Rows from expert 2 of block 3 of the text encoder, named by matrix and row number. Rows with one number belong to one neuron. Each number is 200 + 40 x the weight over its row's rms, rounded and kept within 0 to 999. All counts start at 0. After the name is the row's rms in percent of the matrix's.
# gate: expert gate (text_encoder.blocks.3.mlp.gate, 8x256x128), inputs 64-127
# up: expert up (text_encoder.blocks.3.mlp.up, 8x256x128), inputs 64-127
# down: expert down (text_encoder.blocks.3.mlp.down, 8x128x256, transposed), outputs 64-127
gate.78,062,130,120,221,179,194,259,258,137,279,166,173,193,198,233,256,246,160,169,206,100,188,239,138,162,201,198,104,183,204,213,211,256,253,261,186,186,176,183,207,143,204,256,192,209,161,181,154,189,183,169,187,167,208,232,237,171,82,191,136,207,201,172,233,191
up.78,068,258,169,168,190,189,228,145,196,209,164,195,175,148,208,236,172,191,195,161,275,239,144,215,178,197,244,141,186,195,220,221,243,179,200,211,177,201,244,205,263,253,194,121,216,123,116,181,222,206,165,159,170,194,247,198,181,215,165,190,179,140,245,182,231
down.78,055,132,180,190,236,237,228,196,217,163,216,190,267,207,162,258,239,140,191,133,224,236,167,206,166,204,188,245,193,148,129,254,151,177,177,192,209,214,235,204,232,263,144,235,137,159,226,168,168,159,199,165,194,163,136,173,212,232,223,179,253,204,204,172,167
gate.79,060,222,220,248,170,224,176,173,203,172,207,191,219,190,226,191,139,194,184,195,140,210,162,196,184,175,192,174,224,185,253,246,185,227,137,144,100,184,198,173,237,194,245,232,212,147,172,215,244,213,178,174,158,122,217,90,198,224,119,228,188,223,246,119,152
up.79,064,189,173,139,209,168,197,157,178,277,241,253,196,181,150,124,229,173,259,143,255,229,172,236,155,241,247,154,145,241,172,240,220,119,174,260,207,218,230,251,197,170,170,259,185,257,194,232,153,269,151,177,190,217,177,207,148,246,216,206,222,228,147,180,144
down.79,067,208,137,211,208,210,214,170,134,291,233,187,211,220,248,194,151,239,205,196,250,189,155,141,149,183,196,164,177,217,179,193,241,95,182,236,223,216,276,238,192,210,204,188,206,272,163,134,287,178,165,155,154,209,118,233,251,207,197,221,242,136,121,149,214
gate.80,110,209,161,178,159,202,238,232,209,186,241,207,155,152,170,169,237,252,184,212,282,228,261,183,283,170,216,181,120,272,234,170,193,190,272,271,272,248,196,183,178,193,187,221,167,177,216,208,178,285,166,184,237,239,139,218,218,249,157,260,216,189,180,150,230
up.80,118,242,227,243,257,191,233,180,163,156,205,237,194,197,208,210,202,148,232,158,97,191,164,206,127,159,246,184,257,129,147,168,212,216,154,149,147,168,207,221,215,210,200,164,204,129,183,203,189,151,217,219,188,152,226,174,203,180,196,182,197,168,197,184,193
down.80,121,230,188,293,176,191,289,240,213,299,142,218,210,313,235,223,178,142,235,242,235,187,174,148,201,133,179,108,239,181,219,184,224,145,215,235,187,228,229,158,191,191,212,182,227,221,156,125,237,172,119,246,148,236,218,257,223,227,223,237,175,157,204,150,189
gate.81,090,185,134,260,154,157,181,100,310,104,212,217,180,182,165,243,144,231,176,242,260,266,204,119,190,233,177,223,235,243,263,252,187,209,224,207,168,152,182,295,184,173,172,162,176,175,175,188,216,303,198,210,157,158,196,145,237,226,246,173,189,162,222,198,146
up.81,091,193,176,174,176,169,221,202,246,215,239,168,184,223,259,202,170,205,199,223,198,232,226,207,175,245,173,191,212,259,186,241,204,168,227,225,138,232,201,155,252,110,158,207,206,238,283,243,236,234,171,233,253,75,255,238,173,248,247,244,192,211,217,170,269
down.81,085,161,126,148,231,141,170,253,171,295,200,240,250,142,179,143,176,180,182,167,170,208,171,212,156,164,159,220,196,273,230,247,204,188,192,214,142,258,224,242,211,180,237,176,171,226,167,243,222,257,201,153,212,251,188,140,195,236,164,228,222,251,227,191,244
gate.82,100,174,117,245,218,169,241,269,180,226,208,143,191,109,206,164,244,280,216,215,189,177,247,215,170,194,208,167,190,289,181,206,251,156,234,230,234,232,239,281,80,202,224,199,164,249,167,164,206,207,135,216,283,240,190,192,169,146,235,141,174,198,208,243,155
up.82,108,132,207,162,226,283,210,256,225,197,236,155,306,192,142,149,224,181,229,282,208,178,246,244,159,236,162,240,244,193,151,174,150,214,221,156,165,198,185,193,157,167,195,218,199,229,242,226,119,133,193,144,224,197,220,141,193,210,225,169,222,249,147,172,251
down.82,115,248,172,233,199,207,229,264,202,249,203,207,236,202,208,232,215,189,236,297,193,237,200,221,188,187,148,155,234,213,188,170,200,178,257,238,184,227,249,184,228,269,281,202,224,193,211,131,228,148,113,234,208,272,259,222,198,209,227,228,136,163,191,198,144
gate.83,076,197,113,238,249,119,181,207,279,171,244,121,251,154,231,238,172,273,169,241,260,226,271,217,186,236,206,218,184,231,191,240,176,174,174,325,199,170,204,234,224,228,156,173,225,153,210,233,195,242,217,224,199,171,181,266,214,163,205,178,279,155,136,245,178
up.83,081,246,216,179,208,96,180,155,287,241,242,141,199,175,279,213,194,163,190,208,264,262,229,197,157,241,201,205,196,274,274,191,184,263,247,259,234,231,273,240,285,261,131,165,227,214,191,191,210,228,163,228,213,141,212,191,246,201,149,216,164,131,251,238,102
down.83,081,251,173,179,235,102,165,197,203,192,172,246,168,195,193,132,145,238,161,174,233,224,198,165,154,224,160,231,178,281,235,216,249,135,153,180,187,264,195,252,238,161,167,210,184,184,175,171,161,277,229,215,187,195,218,175,217,133,196,156,182,163,213,208,131
gate.84,059,267,289,203,183,156,243,210,168,193,184,95,236,219,273,232,222,148,161,152,205,166,277,168,157,234,255,197,231,267,279,191,229,216,163,213,230,172,175,146,186,193,213,162,139,181,191,139,174,214,171,145,163,200,189,273,204,207,267,220,183,206,197,170,225
up.84,061,212,209,252,227,155,167,229,271,157,188,204,189,207,243,296,188,202,211,214,194,156,219,224,216,234,249,193,194,274,194,240,186,198,184,224,195,211,173,149,173,209,193,264,264,224,203,121,115,174,199,215,201,143,175,266,271,266,206,249,187,208,297,247,246
down.84,058,238,205,236,167,205,183,182,190,125,71,250,201,124,215,185,166,271,204,216,179,210,222,256,207,204,218,202,176,199,264,164,231,266,179,188,177,287,188,235,167,166,248,229,176,216,221,199,243,236,250,133,303,181,263,195,175,174,174,195,201,206,230,185,127
gate.85,135,197,122,232,243,251,229,204,264,155,227,173,209,188,150,203,187,228,152,301,236,225,234,192,188,229,167,203,229,154,217,234,235,193,241,185,154,243,240,194,207,202,260,183,256,159,267,116,225,273,92,174,233,204,227,172,206,127,258,189,160,188,192,150,164
up.85,115,207,196,105,202,237,195,187,129,278,200,239,214,250,189,223,183,223,137,206,134,123,193,204,248,159,209,235,237,231,176,214,185,130,115,211,211,125,154,221,170,164,209,202,151,223,209,166,241,194,216,191,151,218,163,211,196,194,185,223,231,228,178,213,250
down.85,120,145,281,209,190,251,211,229,206,157,272,212,158,188,257,198,267,180,245,230,195,216,256,246,226,181,184,205,187,201,174,207,193,300,245,237,162,141,161,150,186,210,235,155,186,180,262,195,186,157,207,167,192,227,168,192,200,193,203,238,194,257,181,182,216
gate.86,104,180,245,206,131,225,156,180,256,197,123,212,198,208,237,199,120,184,142,199,236,225,237,129,242,176,143,190,269,158,291,264,190,180,186,190,193,246,179,217,205,123,175,225,198,199,195,206,226,239,186,173,210,256,230,161,250,159,252,240,124,234,235,248,211
up.86,100,187,144,161,191,146,194,240,209,202,144,229,228,159,206,215,224,126,222,212,250,216,216,280,143,182,172,177,148,245,116,103,148,219,221,198,168,172,209,177,238,236,185,207,187,190,261,212,163,179,211,206,186,163,175,204,99,227,131,178,231,203,178,126,198
down.86,104,185,196,279,217,149,265,284,226,306,214,201,178,257,255,238,150,181,187,234,164,258,140,166,230,214,223,127,219,166,236,211,202,152,167,198,238,228,234,193,208,182,243,200,232,216,168,102,280,142,124,178,153,229,136,225,197,197,197,206,165,153,258,157,136
gate.87,065,204,230,224,189,207,191,194,218,170,199,109,202,273,242,184,135,222,159,275,220,179,216,191,223,264,192,194,208,159,219,233,147,182,201,193,195,202,133,152,193,132,253,291,188,210,267,153,207,167,143,186,244,174,111,259,239,187,264,220,182,156,243,156,231
up.87,069,199,187,191,252,196,197,223,268,207,162,250,184,237,213,214,202,211,184,229,141,241,256,265,134,110,258,257,200,256,131,181,230,240,235,285,203,175,230,238,200,243,180,187,214,195,142,227,180,243,260,154,195,206,238,163,189,189,130,145,99,277,173,187,187
down.87,076,203,228,226,183,249,210,229,160,229,239,174,205,242,215,196,195,202,167,230,261,162,187,191,219,211,160,166,233,189,169,275,180,241,235,256,181,171,210,179,193,181,170,167,178,160,173,211,286,177,205,248,145,222,114,184,243,224,215,253,177,286,161,238,210
gate.88,075,199,170,184,225,128,176,167,237,272,188,181,182,218,254,172,138,190,219,173,217,173,191,194,251,198,226,165,222,199,232,209,223,200,226,251,138,173,276,234,214,230,161,138,142,253,215,227,189,241,223,193,252,187,182,273,165,208,140,151,222,230,327,176,211
up.88,095,206,194,216,234,128,186,211,281,225,232,186,142,221,245,258,222,219,234,170,185,202,211,160,203,205,180,176,160,242,166,228,154,243,208,192,156,244,215,226,249,244,104,166,210,291,263,198,212,196,218,274,162,159,180,253,196,156,229,201,228,185,223,221,169
down.88,089,202,118,192,224,98,144,223,198,245,184,138,224,208,192,207,174,202,146,150,211,206,192,153,157,205,179,253,191,254,192,272,265,136,227,171,190,269,185,248,315,221,174,217,159,186,145,199,253,183,200,226,183,234,196,192,284,179,159,236,170,215,227,193,182
gate.89,106,184,281,135,245,209,227,200,185,220,168,175,220,214,222,201,193,216,165,277,176,153,199,244,163,152,166,201,173,238,224,215,208,185,228,230,139,166,186,167,160,119,256,224,215,304,225,206,173,167,163,232,247,237,254,184,231,201,142,207,198,215,213,152,267
up.89,101,190,233,203,211,205,147,179,134,248,135,177,271,204,214,233,171,179,130,245,139,115,200,213,163,136,191,182,202,244,249,193,179,234,136,246,177,97,218,179,218,162,244,189,162,251,174,194,204,175,170,209,214,199,213,224,295,190,173,215,183,199,248,221,163
down.89,104,193,276,216,195,219,163,188,246,105,154,252,208,212,99,195,242,218,190,176,191,206,237,231,178,230,183,285,149,230,225,148,242,244,209,164,206,215,156,198,290,210,185,259,178,141,234,185,165,280,276,207,197,162,203,197,170,152,175,188,170,210,162,186,128
gate.90,086,266,182,182,184,247,246,207,300,212,191,220,145,267,256,249,207,222,220,207,169,138,200,172,187,215,139,79,184,157,148,168,248,219,219,142,203,223,217,182,206,210,285,225,140,159,191,246,214,217,126,184,196,175,227,164,238,186,202,203,201,224,155,212,158
up.90,087,163,255,152,209,210,239,283,219,231,233,171,219,130,263,193,237,152,171,157,179,181,269,233,206,129,160,194,211,249,149,187,214,261,192,286,233,192,149,200,233,163,239,213,178,188,260,223,167,187,192,262,200,204,122,280,222,242,161,193,188,190,180,164,142
down.90,087,138,221,175,231,281,242,143,262,201,214,188,192,178,194,259,167,261,235,237,218,225,196,225,235,223,238,180,260,214,178,151,188,218,203,226,226,124,184,272,178,264,234,178,238,176,185,182,228,252,218,198,164,222,234,256,252,154,113,175,197,193,192,232,226
gate.91,074,234,192,215,135,105,187,157,183,274,186,233,208,320,228,225,151,217,126,117,274,197,217,214,242,197,197,194,217,151,277,296,239,176,219,240,275,219,216,189,206,178,285,230,193,249,102,169,229,218,222,206,228,227,146,259,179,178,198,203,186,206,237,218,175
up.91,082,177,242,205,172,207,95,161,189,159,166,123,169,220,184,184,160,177,179,157,177,190,119,171,218,196,254,203,216,199,184,167,142,241,133,160,150,172,258,137,261,269,177,142,201,207,188,274,178,180,200,201,134,176,170,241,197,247,208,269,246,196,241,268,262
down.91,086,233,149,226,174,171,202,214,214,245,163,191,243,213,238,236,199,229,217,248,167,205,161,164,195,136,219,146,225,272,224,174,231,92,241,216,180,216,230,218,230,260,198,172,209,189,203,156,208,104,145,205,185,299,234,185,158,218,245,257,164,151,178,213,165
gate.92,061,182,207,202,187,229,201,223,209,151,177,261,167,171,268,165,161,220,218,189,220,199,170,179,161,200,221,209,143,179,265,145,185,265,259,194,210,188,226,222,234,274,207,133,211,237,113,224,229,171,232,195,285,186,195,192,148,190,188,139,273,190,168,169,252
up.92,067,168,162,162,218,219,240,181,249,228,225,243,203,165,250,229,207,199,156,135,260,195,175,238,163,230,179,237,274,176,189,145,239,235,204,142,134,215,207,212,124,193,160,219,212,172,137,186,240,237,143,183,213,212,168,201,249,233,285,116,260,163,112,230,208
down.92,055,213,184,215,204,199,178,143,285,159,234,261,186,185,186,189,242,239,155,193,235,260,188,240,156,186,208,187,196,205,138,164,229,175,217,181,169,220,218,232,196,265,175,159,167,164,250,218,150,204,189,181,226,189,215,222,110,200,199,165,227,110,151,186,199
gate.93,076,172,169,235,178,196,239,170,290,228,204,219,101,223,259,199,123,187,192,213,228,228,221,163,246,169,172,173,270,253,184,199,278,204,181,248,197,257,150,276,215,193,176,174,216,175,238,167,250,223,213,212,256,264,161,174,262,197,233,223,191,136,211,224,189
up.93,069,174,157,193,185,257,212,196,170,247,241,302,134,185,209,213,206,164,171,229,118,163,178,213,211,128,211,251,187,195,142,235,232,141,221,150,228,203,218,214,130,171,213,273,271,228,189,191,240,231,170,176,181,248,276,191,192,166,294,252,117,246,183,231,169
down.93,073,174,264,139,247,228,204,115,197,111,218,215,196,167,167,139,195,208,200,198,191,190,223,232,137,152,206,254,117,126,181,179,181,249,202,139,170,147,184,209,157,204,201,141,158,185,240,278,195,244,219,189,202,187,197,197,220,228,149,199,266,257,154,214,304
gate.94,155,187,243,236,214,260,174,230,185,178,178,200,196,199,191,171,214,155,250,215,119,217,131,192,184,196,220,199,233,202,171,246,188,209,167,142,184,241,251,153,260,217,288,193,172,187,142,238,209,154,240,180,153,149,254,142,115,231,240,203,223,167,200,213,173
up.94,156,262,144,115,155,236,178,151,168,212,182,275,234,226,207,198,138,232,163,172,216,155,245,160,280,221,236,229,185,181,162,156,272,116,249,206,245,147,153,203,137,140,195,221,208,191,188,145,227,239,204,176,222,285,156,217,243,178,142,193,169,219,199,174,256
down.94,152,251,121,166,217,135,160,183,165,277,177,215,252,202,183,221,196,177,172,140,235,167,170,169,154,217,190,207,233,221,146,183,184,98,191,231,214,263,266,200,285,198,177,241,216,185,202,196,174,202,193,236,208,177,126,252,248,200,217,201,231,210,208,239,218
gate.95,081,229,195,179,214,214,225,138,266,155,236,194,187,187,159,178,135,283,104,249,231,209,155,166,264,157,216,255,160,248,207,178,215,166,159,181,203,183,175,170,217,141,242,192,209,177,230,109,242,230,176,173,234,212,147,159,202,232,187,247,202,233,184,193,222
up.95,071,156,206,226,190,223,230,170,238,204,184,217,180,163,215,251,261,116,217,152,192,266,195,170,110,216,154,188,210,141,170,257,201,208,238,163,142,227,187,185,190,226,205,228,219,163,170,208,214,148,238,270,169,191,265,199,211,216,253,139,185,156,245,196,138
down.95,080,233,129,232,235,146,254,205,156,287,151,166,219,282,242,206,197,215,180,171,218,130,203,157,197,150,196,143,175,236,191,227,265,139,208,201,223,311,265,151,224,185,178,230,188,197,150,201,191,220,176,200,216,260,179,192,217,184,230,223,202,199,228,179,191
gate.96,060,225,222,176,177,235,224,152,191,161,208,190,194,234,251,157,164,191,278,233,255,208,183,123,241,149,269,184,280,159,169,229,212,238,221,87,193,166,129,215,171,219,218,174,212,289,229,242,212,250,195,160,167,159,174,243,195,202,199,168,216,205,125,192,270
up.96,061,185,246,210,187,220,241,246,146,207,161,197,229,171,268,195,197,193,159,270,154,199,204,203,264,184,258,162,196,146,212,140,217,226,227,112,281,151,238,84,204,247,186,212,219,184,140,137,251,187,194,201,227,294,211,212,141,248,232,220,156,240,184,208,200
down.96,057,164,225,214,220,263,167,226,224,185,259,169,192,235,201,151,205,172,191,235,177,194,173,264,187,206,203,183,277,134,203,227,200,248,240,208,263,152,214,149,161,215,125,223,241,225,195,119,235,191,217,248,216,172,179,210,182,223,229,242,206,239,137,180,249
gate.97,059,167,213,158,286,256,226,201,180,255,220,152,201,197,201,239,167,158,162,224,209,235,168,235,152,166,71,211,204,145,173,225,220,209,186,154,202,170,203,217,223,149,253,217,177,143,224,220,214,192,209,164,248,245,211,224,247,217,227,217,181,162,115,159,148
up.97,058,220,272,260,120,205,272,106,175,255,223,170,209,234,164,245,199,197,182,208,193,222,248,233,232,154,253,188,180,172,218,232,242,194,271,167,212,202,113,220,196,249,277,216,117,149,198,176,205,190,198,210,241,220,299,295,278,192,247,179,216,164,196,204,142
down.97,045,209,147,189,178,129,239,148,250,123,295,233,267,223,142,202,187,235,156,219,153,108,208,215,151,266,191,186,147,174,231,222,214,169,209,174,211,203,214,161,134,263,246,288,182,207,219,232,168,275,191,224,238,200,214,161,157,141,156,224,274,183,191,215,217
gate.98,109,154,166,165,152,193,249,167,210,183,190,201,218,175,163,192,229,269,188,206,223,109,305,265,183,265,185,210,182,228,203,173,178,191,297,184,238,282,209,254,122,147,171,179,240,218,215,165,196,243,153,304,192,239,204,131,215,146,265,203,158,245,158,221,199
up.98,113,192,149,188,158,148,246,156,148,192,207,221,229,155,219,209,232,272,165,260,234,164,255,239,233,267,228,190,196,206,220,156,163,146,276,213,209,259,209,226,124,169,155,195,267,227,210,115,246,231,141,200,218,267,207,168,220,177,203,201,195,238,208,202,248
down.98,121,263,220,219,177,242,170,106,224,126,155,231,196,211,145,168,228,212,202,220,171,270,243,204,203,182,122,240,182,198,239,112,236,225,188,177,184,200,172,236,236,293,207,225,212,193,206,194,143,213,193,174,257,212,284,159,180,195,164,193,171,137,217,196,141
gate.99,117,178,232,199,194,229,200,206,212,182,205,156,149,222,186,234,181,169,110,198,310,205,134,182,212,162,181,285,186,203,172,255,166,227,205,170,170,172,182,208,263,223,177,197,173,145,218,196,208,206,239,245,254,256,167,249,241,192,203,204,179,207,203,153,171
up.99,119,173,204,219,227,190,211,175,199,205,184,95,221,162,185,178,213,226,170,218,261,174,221,204,180,164,130,230,200,278,164,305,153,241,227,177,166,256,171,258,183,125,224,181,221,213,176,237,158,232,189,283,246,187,217,166,260,207,191,248,154,208,179,307,128
down.99,125,216,176,215,162,172,196,161,124,205,187,197,157,216,176,271,199,172,147,133,200,142,205,204,166,191,159,220,232,238,157,172,193,194,130,205,222,172,173,187,242,138,127,282,192,192,175,246,218,229,209,206,208,102,127,205,260,196,194,236,249,185,182,239,182
gate.100,073,207,180,192,135,208,242,206,211,222,231,199,231,290,238,206,190,187,201,265,246,243,215,175,201,187,180,279,303,117,208,149,227,265,174,189,164,199,172,251,159,249,146,175,177,142,256,211,214,189,161,198,234,180,149,263,193,172,213,207,185,179,194,171,196
up.100,077,178,119,195,244,95,188,200,232,214,225,195,203,176,217,206,220,181,210,157,246,141,227,187,164,267,199,184,157,174,203,198,180,149,191,259,202,283,261,226,229,169,161,187,234,260,181,200,214,217,217,224,166,139,200,286,201,227,245,181,277,134,194,282,195
down.100,078,174,111,130,218,80,143,171,196,147,174,211,237,215,195,163,248,185,234,108,262,199,196,185,155,229,227,202,160,151,146,164,193,129,176,152,212,267,215,210,245,162,201,221,225,266,179,217,174,162,229,145,185,147,197,263,207,201,217,177,217,208,224,211,207
gate.101,104,242,178,202,126,200,204,177,242,220,157,242,181,188,206,179,203,208,252,200,271,261,178,212,182,269,176,128,253,171,315,177,225,201,227,230,221,240,261,187,192,227,215,143,175,208,157,203,197,159,192,175,231,181,263,180,156,190,197,174,162,195,264,226,216
up.101,099,286,162,247,129,150,193,209,262,201,195,213,202,242,209,211,228,152,218,171,239,204,226,258,154,239,191,102,243,181,231,203,254,222,224,229,244,211,241,200,130,261,184,142,221,218,112,205,178,161,188,233,230,203,250,160,294,139,229,205,167,170,243,208,218
down.101,108,142,239,160,209,251,181,177,184,103,185,170,185,190,166,160,227,198,179,186,190,189,234,258,202,198,138,308,174,194,172,209,84,231,162,185,173,144,139,185,177,187,217,227,211,209,223,254,149,230,239,200,251,209,164,203,222,219,180,225,198,263,194,201,163
gate.102,091,200,167,167,192,196,220,241,231,249,208,220,254,163,263,198,216,153,215,182,186,186,244,190,159,164,141,181,257,315,167,185,135,242,253,164,181,253,182,226,205,218,218,244,286,137,285,217,178,238,164,231,197,220,160,272,219,197,242,235,183,159,150,174,228
up.102,085,141,184,172,241,275,112,172,217,185,228,170,215,180,90,168,177,186,162,188,241,219,225,192,233,202,228,329,212,150,147,292,166,127,194,245,176,181,213,241,168,144,144,163,180,193,180,216,221,207,283,174,214,147,175,190,271,232,248,155,232,224,188,231,206
down.102,091,141,144,168,216,141,214,244,174,282,234,205,190,213,216,185,212,192,232,153,216,184,190,141,180,192,187,215,216,184,168,262,147,186,204,189,152,238,210,201,251,148,161,192,196,198,229,189,290,210,194,185,128,218,71,191,290,226,214,175,238,231,204,136,201
gate.103,107,201,202,221,170,236,153,190,224,190,178,258,202,228,191,297,233,137,263,149,170,200,192,196,207,203,211,119,232,156,178,123,241,236,177,208,229,158,167,140,179,224,180,235,204,162,142,190,228,132,247,109,151,211,196,218,189,237,197,138,222,161,173,167,222
up.103,116,150,174,212,234,218,166,195,206,193,194,218,241,186,179,232,214,161,227,137,162,234,199,187,166,229,226,145,248,167,191,149,163,228,217,253,226,208,217,229,209,205,156,220,219,166,146,188,226,204,247,114,129,156,254,167,155,252,239,114,176,212,145,226,229
down.103,118,218,173,140,197,198,139,153,183,99,176,225,209,190,150,211,193,213,194,125,225,134,199,194,137,174,174,240,222,213,192,205,190,214,176,142,214,206,173,219,242,135,166,242,212,187,209,243,171,232,228,192,178,169,221,190,238,164,256,210,194,212,179,213,152
gate.104,132,202,248,198,211,199,241,164,125,158,192,186,228,220,165,228,221,263,75,237,164,127,239,292,201,165,163,181,196,189,228,184,158,170,209,207,211,128,186,261,189,150,187,199,236,218,210,185,239,221,237,252,128,216,220,203,179,211,214,186,210,265,191,192,164
up.104,118,266,172,138,250,114,165,211,191,279,200,192,216,157,231,238,182,195,221,190,137,232,193,152,172,232,291,195,160,200,183,167,244,169,167,192,222,174,251,189,254,252,206,201,160,228,193,178,225,211,162,212,259,143,150,266,200,218,151,149,262,146,227,213,266
down.104,120,143,249,207,199,236,174,222,223,185,225,148,228,221,159,215,181,264,109,229,248,147,215,201,223,151,131,264,277,192,176,246,189,205,210,165,178,204,148,257,224,131,172,164,200,163,206,202,264,230,193,243,127,251,177,178,215,184,259,238,161,253,159,243,190
gate.105,111,197,163,190,138,227,334,186,187,159,165,211,148,147,240,188,200,219,229,245,278,247,231,157,210,178,173,219,207,213,197,237,259,217,247,173,166,245,143,217,192,163,175,202,196,165,217,178,190,235,152,214,226,299,188,160,212,149,184,201,264,177,157,180,191
up.105,120,151,205,264,177,211,263,191,248,139,241,108,196,212,136,190,214,238,203,292,239,239,203,214,143,223,153,217,211,216,204,250,174,180,249,191,114,240,193,206,235,208,223,134,203,186,269,214,185,170,182,186,210,118,258,129,221,236,177,168,200,226,189,125,164
down.105,120,248,98,205,176,138,188,201,202,248,184,254,244,173,176,209,156,124,203,129,218,195,183,215,159,226,180,184,204,213,198,145,140,133,173,210,222,209,257,208,257,220,213,261,228,224,149,231,201,186,200,172,188,225,154,244,225,241,224,205,204,173,287,223,160
gate.106,067,198,97,220,242,158,228,262,186,262,192,195,248,118,239,253,172,195,154,159,202,192,184,200,233,192,165,185,181,167,193,228,266,272,182,208,222,222,199,205,164,178,264,296,308,148,192,145,187,182,210,186,191,206,194,213,171,222,145,210,135,171,226,258,153
up.106,065,239,167,206,201,151,222,227,162,291,157,197,177,188,140,147,179,208,194,174,238,156,228,133,124,129,189,149,112,191,279,237,181,229,147,206,264,208,202,191,188,220,216,231,210,157,226,162,183,284,230,211,128,273,220,205,191,172,227,235,226,207,170,147,107
down.106,070,259,191,184,211,158,202,168,253,133,189,200,228,165,140,159,237,265,251,220,165,202,226,206,194,241,229,198,195,219,256,217,259,166,183,207,218,187,160,191,247,233,228,140,176,226,163,288,151,242,252,180,253,245,266,237,160,166,98,160,178,210,220,181,182
gate.107,106,164,227,212,199,249,236,185,202,191,188,157,169,227,244,239,145,288,163,268,166,178,273,211,247,167,189,235,223,201,218,239,215,237,129,200,175,164,178,249,120,154,228,231,218,176,187,179,301,193,156,236,224,278,137,208,290,196,158,225,131,160,220,207,139
up.107,109,207,179,145,124,225,246,158,235,181,242,233,229,230,200,197,179,222,189,152,240,186,270,229,208,171,247,195,191,176,173,160,264,160,161,199,190,176,162,215,137,218,107,191,140,244,244,202,183,188,170,194,221,238,165,153,169,194,129,222,193,232,156,176,264
down.107,107,219,206,208,144,229,219,203,197,229,200,207,218,173,193,190,144,232,190,318,147,288,149,220,196,188,205,198,239,204,247,234,207,177,206,227,191,145,209,250,185,265,217,127,229,197,182,192,219,217,153,148,182,221,266,191,136,192,141,152,169,180,205,179,241
gate.108,097,271,149,148,126,171,149,213,244,190,154,237,206,202,201,202,235,188,213,249,220,236,200,175,202,249,220,132,234,219,229,169,189,208,171,217,191,241,130,134,265,229,146,195,212,234,183,226,236,230,218,122,95,142,257,258,241,159,181,211,176,213,238,194,221
up.108,086,201,224,186,196,212,159,160,187,252,146,237,221,205,272,188,254,178,148,184,160,173,195,208,189,221,212,120,223,249,220,208,240,220,166,274,180,239,148,166,196,212,208,245,198,137,142,226,211,237,221,150,130,180,256,201,227,290,273,192,192,218,159,227,265
down.108,086,197,173,211,209,228,238,153,177,171,206,228,212,208,198,251,129,147,180,169,167,161,164,228,178,195,195,177,147,180,193,191,187,240,189,172,202,190,157,189,114,182,240,295,271,234,209,203,227,209,178,200,286,101,229,113,140,211,265,199,202,160,205,177,157
gate.109,052,162,169,201,223,187,192,202,191,198,194,196,215,238,276,133,192,185,147,178,258,216,224,145,191,219,220,188,254,284,126,194,181,203,230,265,138,177,188,258,182,225,187,235,158,186,309,164,172,158,203,224,233,189,172,190,183,192,264,210,148,232,267,222,190
up.109,052,198,242,143,126,187,171,184,196,184,168,186,193,186,192,172,287,247,166,129,196,204,216,167,215,195,244,243,181,132,280,136,188,199,256,161,169,273,224,284,231,233,185,167,159,238,210,164,181,153,247,222,177,265,251,154,177,192,189,219,226,176,118,240,152
down.109,045,184,150,236,192,278,252,148,186,161,248,175,201,140,231,190,273,136,258,136,186,221,151,197,218,136,185,122,165,184,222,182,174,240,208,181,182,174,221,226,213,214,152,205,272,183,137,229,235,223,235,201,241,163,206,208,279,187,246,139,263,253,244,164,225
gate.110,055,200,120,197,172,138,200,212,187,152,183,159,168,248,261,232,250,261,176,220,247,192,169,142,269,221,152,183,199,172,170,206,133,134,131,235,235,224,132,100,125,175,256,215,166,212,229,272,159,126,176,212,221,235,173,226,177,202,312,215,216,162,212,172,252
up.110,061,145,174,190,245,192,156,328,192,165,159,255,235,226,115,183,183,162,198,153,158,163,255,214,146,149,208,186,160,180,185,158,202,153,231,206,193,240,198,208,223,164,216,202,189,225,258,161,142,209,239,289,149,184,254,103,108,133,222,203,180,253,168,131,223
down.110,066,236,224,265,150,284,242,209,183,226,212,167,194,235,178,250,158,156,176,201,278,144,197,200,193,201,146,155,234,232,239,209,171,212,199,241,178,191,193,134,218,163,202,203,198,173,183,143,163,156,154,275,142,156,141,172,182,194,267,213,176,236,195,222,134
gate.111,101,232,170,235,249,186,231,181,263,220,251,195,234,210,181,293,174,163,201,310,178,208,197,213,132,160,178,215,194,149,198,187,190,232,143,178,123,165,191,220,233,203,238,184,227,165,259,140,196,226,163,262,213,184,208,142,170,237,181,133,212,218,192,117,199
up.111,103,119,138,177,141,161,152,242,241,254,204,183,202,170,242,164,203,238,159,155,279,153,181,193,202,253,181,187,254,289,190,202,180,197,277,200,254,202,208,190,181,175,180,231,229,242,190,227,164,188,211,178,211,153,206,233,275,221,284,206,204,198,190,263,178
down.111,101,229,157,171,111,183,169,245,236,180,179,239,191,235,203,173,158,203,154,203,273,174,160,211,185,197,183,224,313,271,189,228,211,147,201,255,167,196,157,192,270,154,191,206,215,258,197,206,165,162,208,199,157,191,233,274,182,214,247,283,184,161,201,253,203
gate.112,065,217,152,198,192,164,214,227,147,224,261,140,178,154,210,164,240,190,221,168,163,201,217,240,84,220,182,229,158,118,224,178,177,166,154,250,178,245,185,120,242,176,180,209,243,219,225,192,207,276,191,253,185,145,264,266,194,163,203,224,214,213,275,213,171
up.112,066,134,215,196,157,235,257,175,227,189,229,199,217,200,238,207,180,210,161,207,228,181,202,224,221,221,195,208,296,170,186,256,145,270,233,209,153,203,228,250,70,172,212,152,186,201,157,185,223,161,178,219,287,244,218,79,287,228,218,162,243,230,134,181,245
down.112,063,166,235,186,216,247,107,157,179,175,188,228,181,93,167,229,261,148,256,168,109,122,179,232,208,163,220,200,209,154,228,172,252,283,236,192,190,180,227,174,179,196,224,204,175,177,201,256,196,251,208,205,148,239,205,230,270,123,210,224,188,262,200,213,241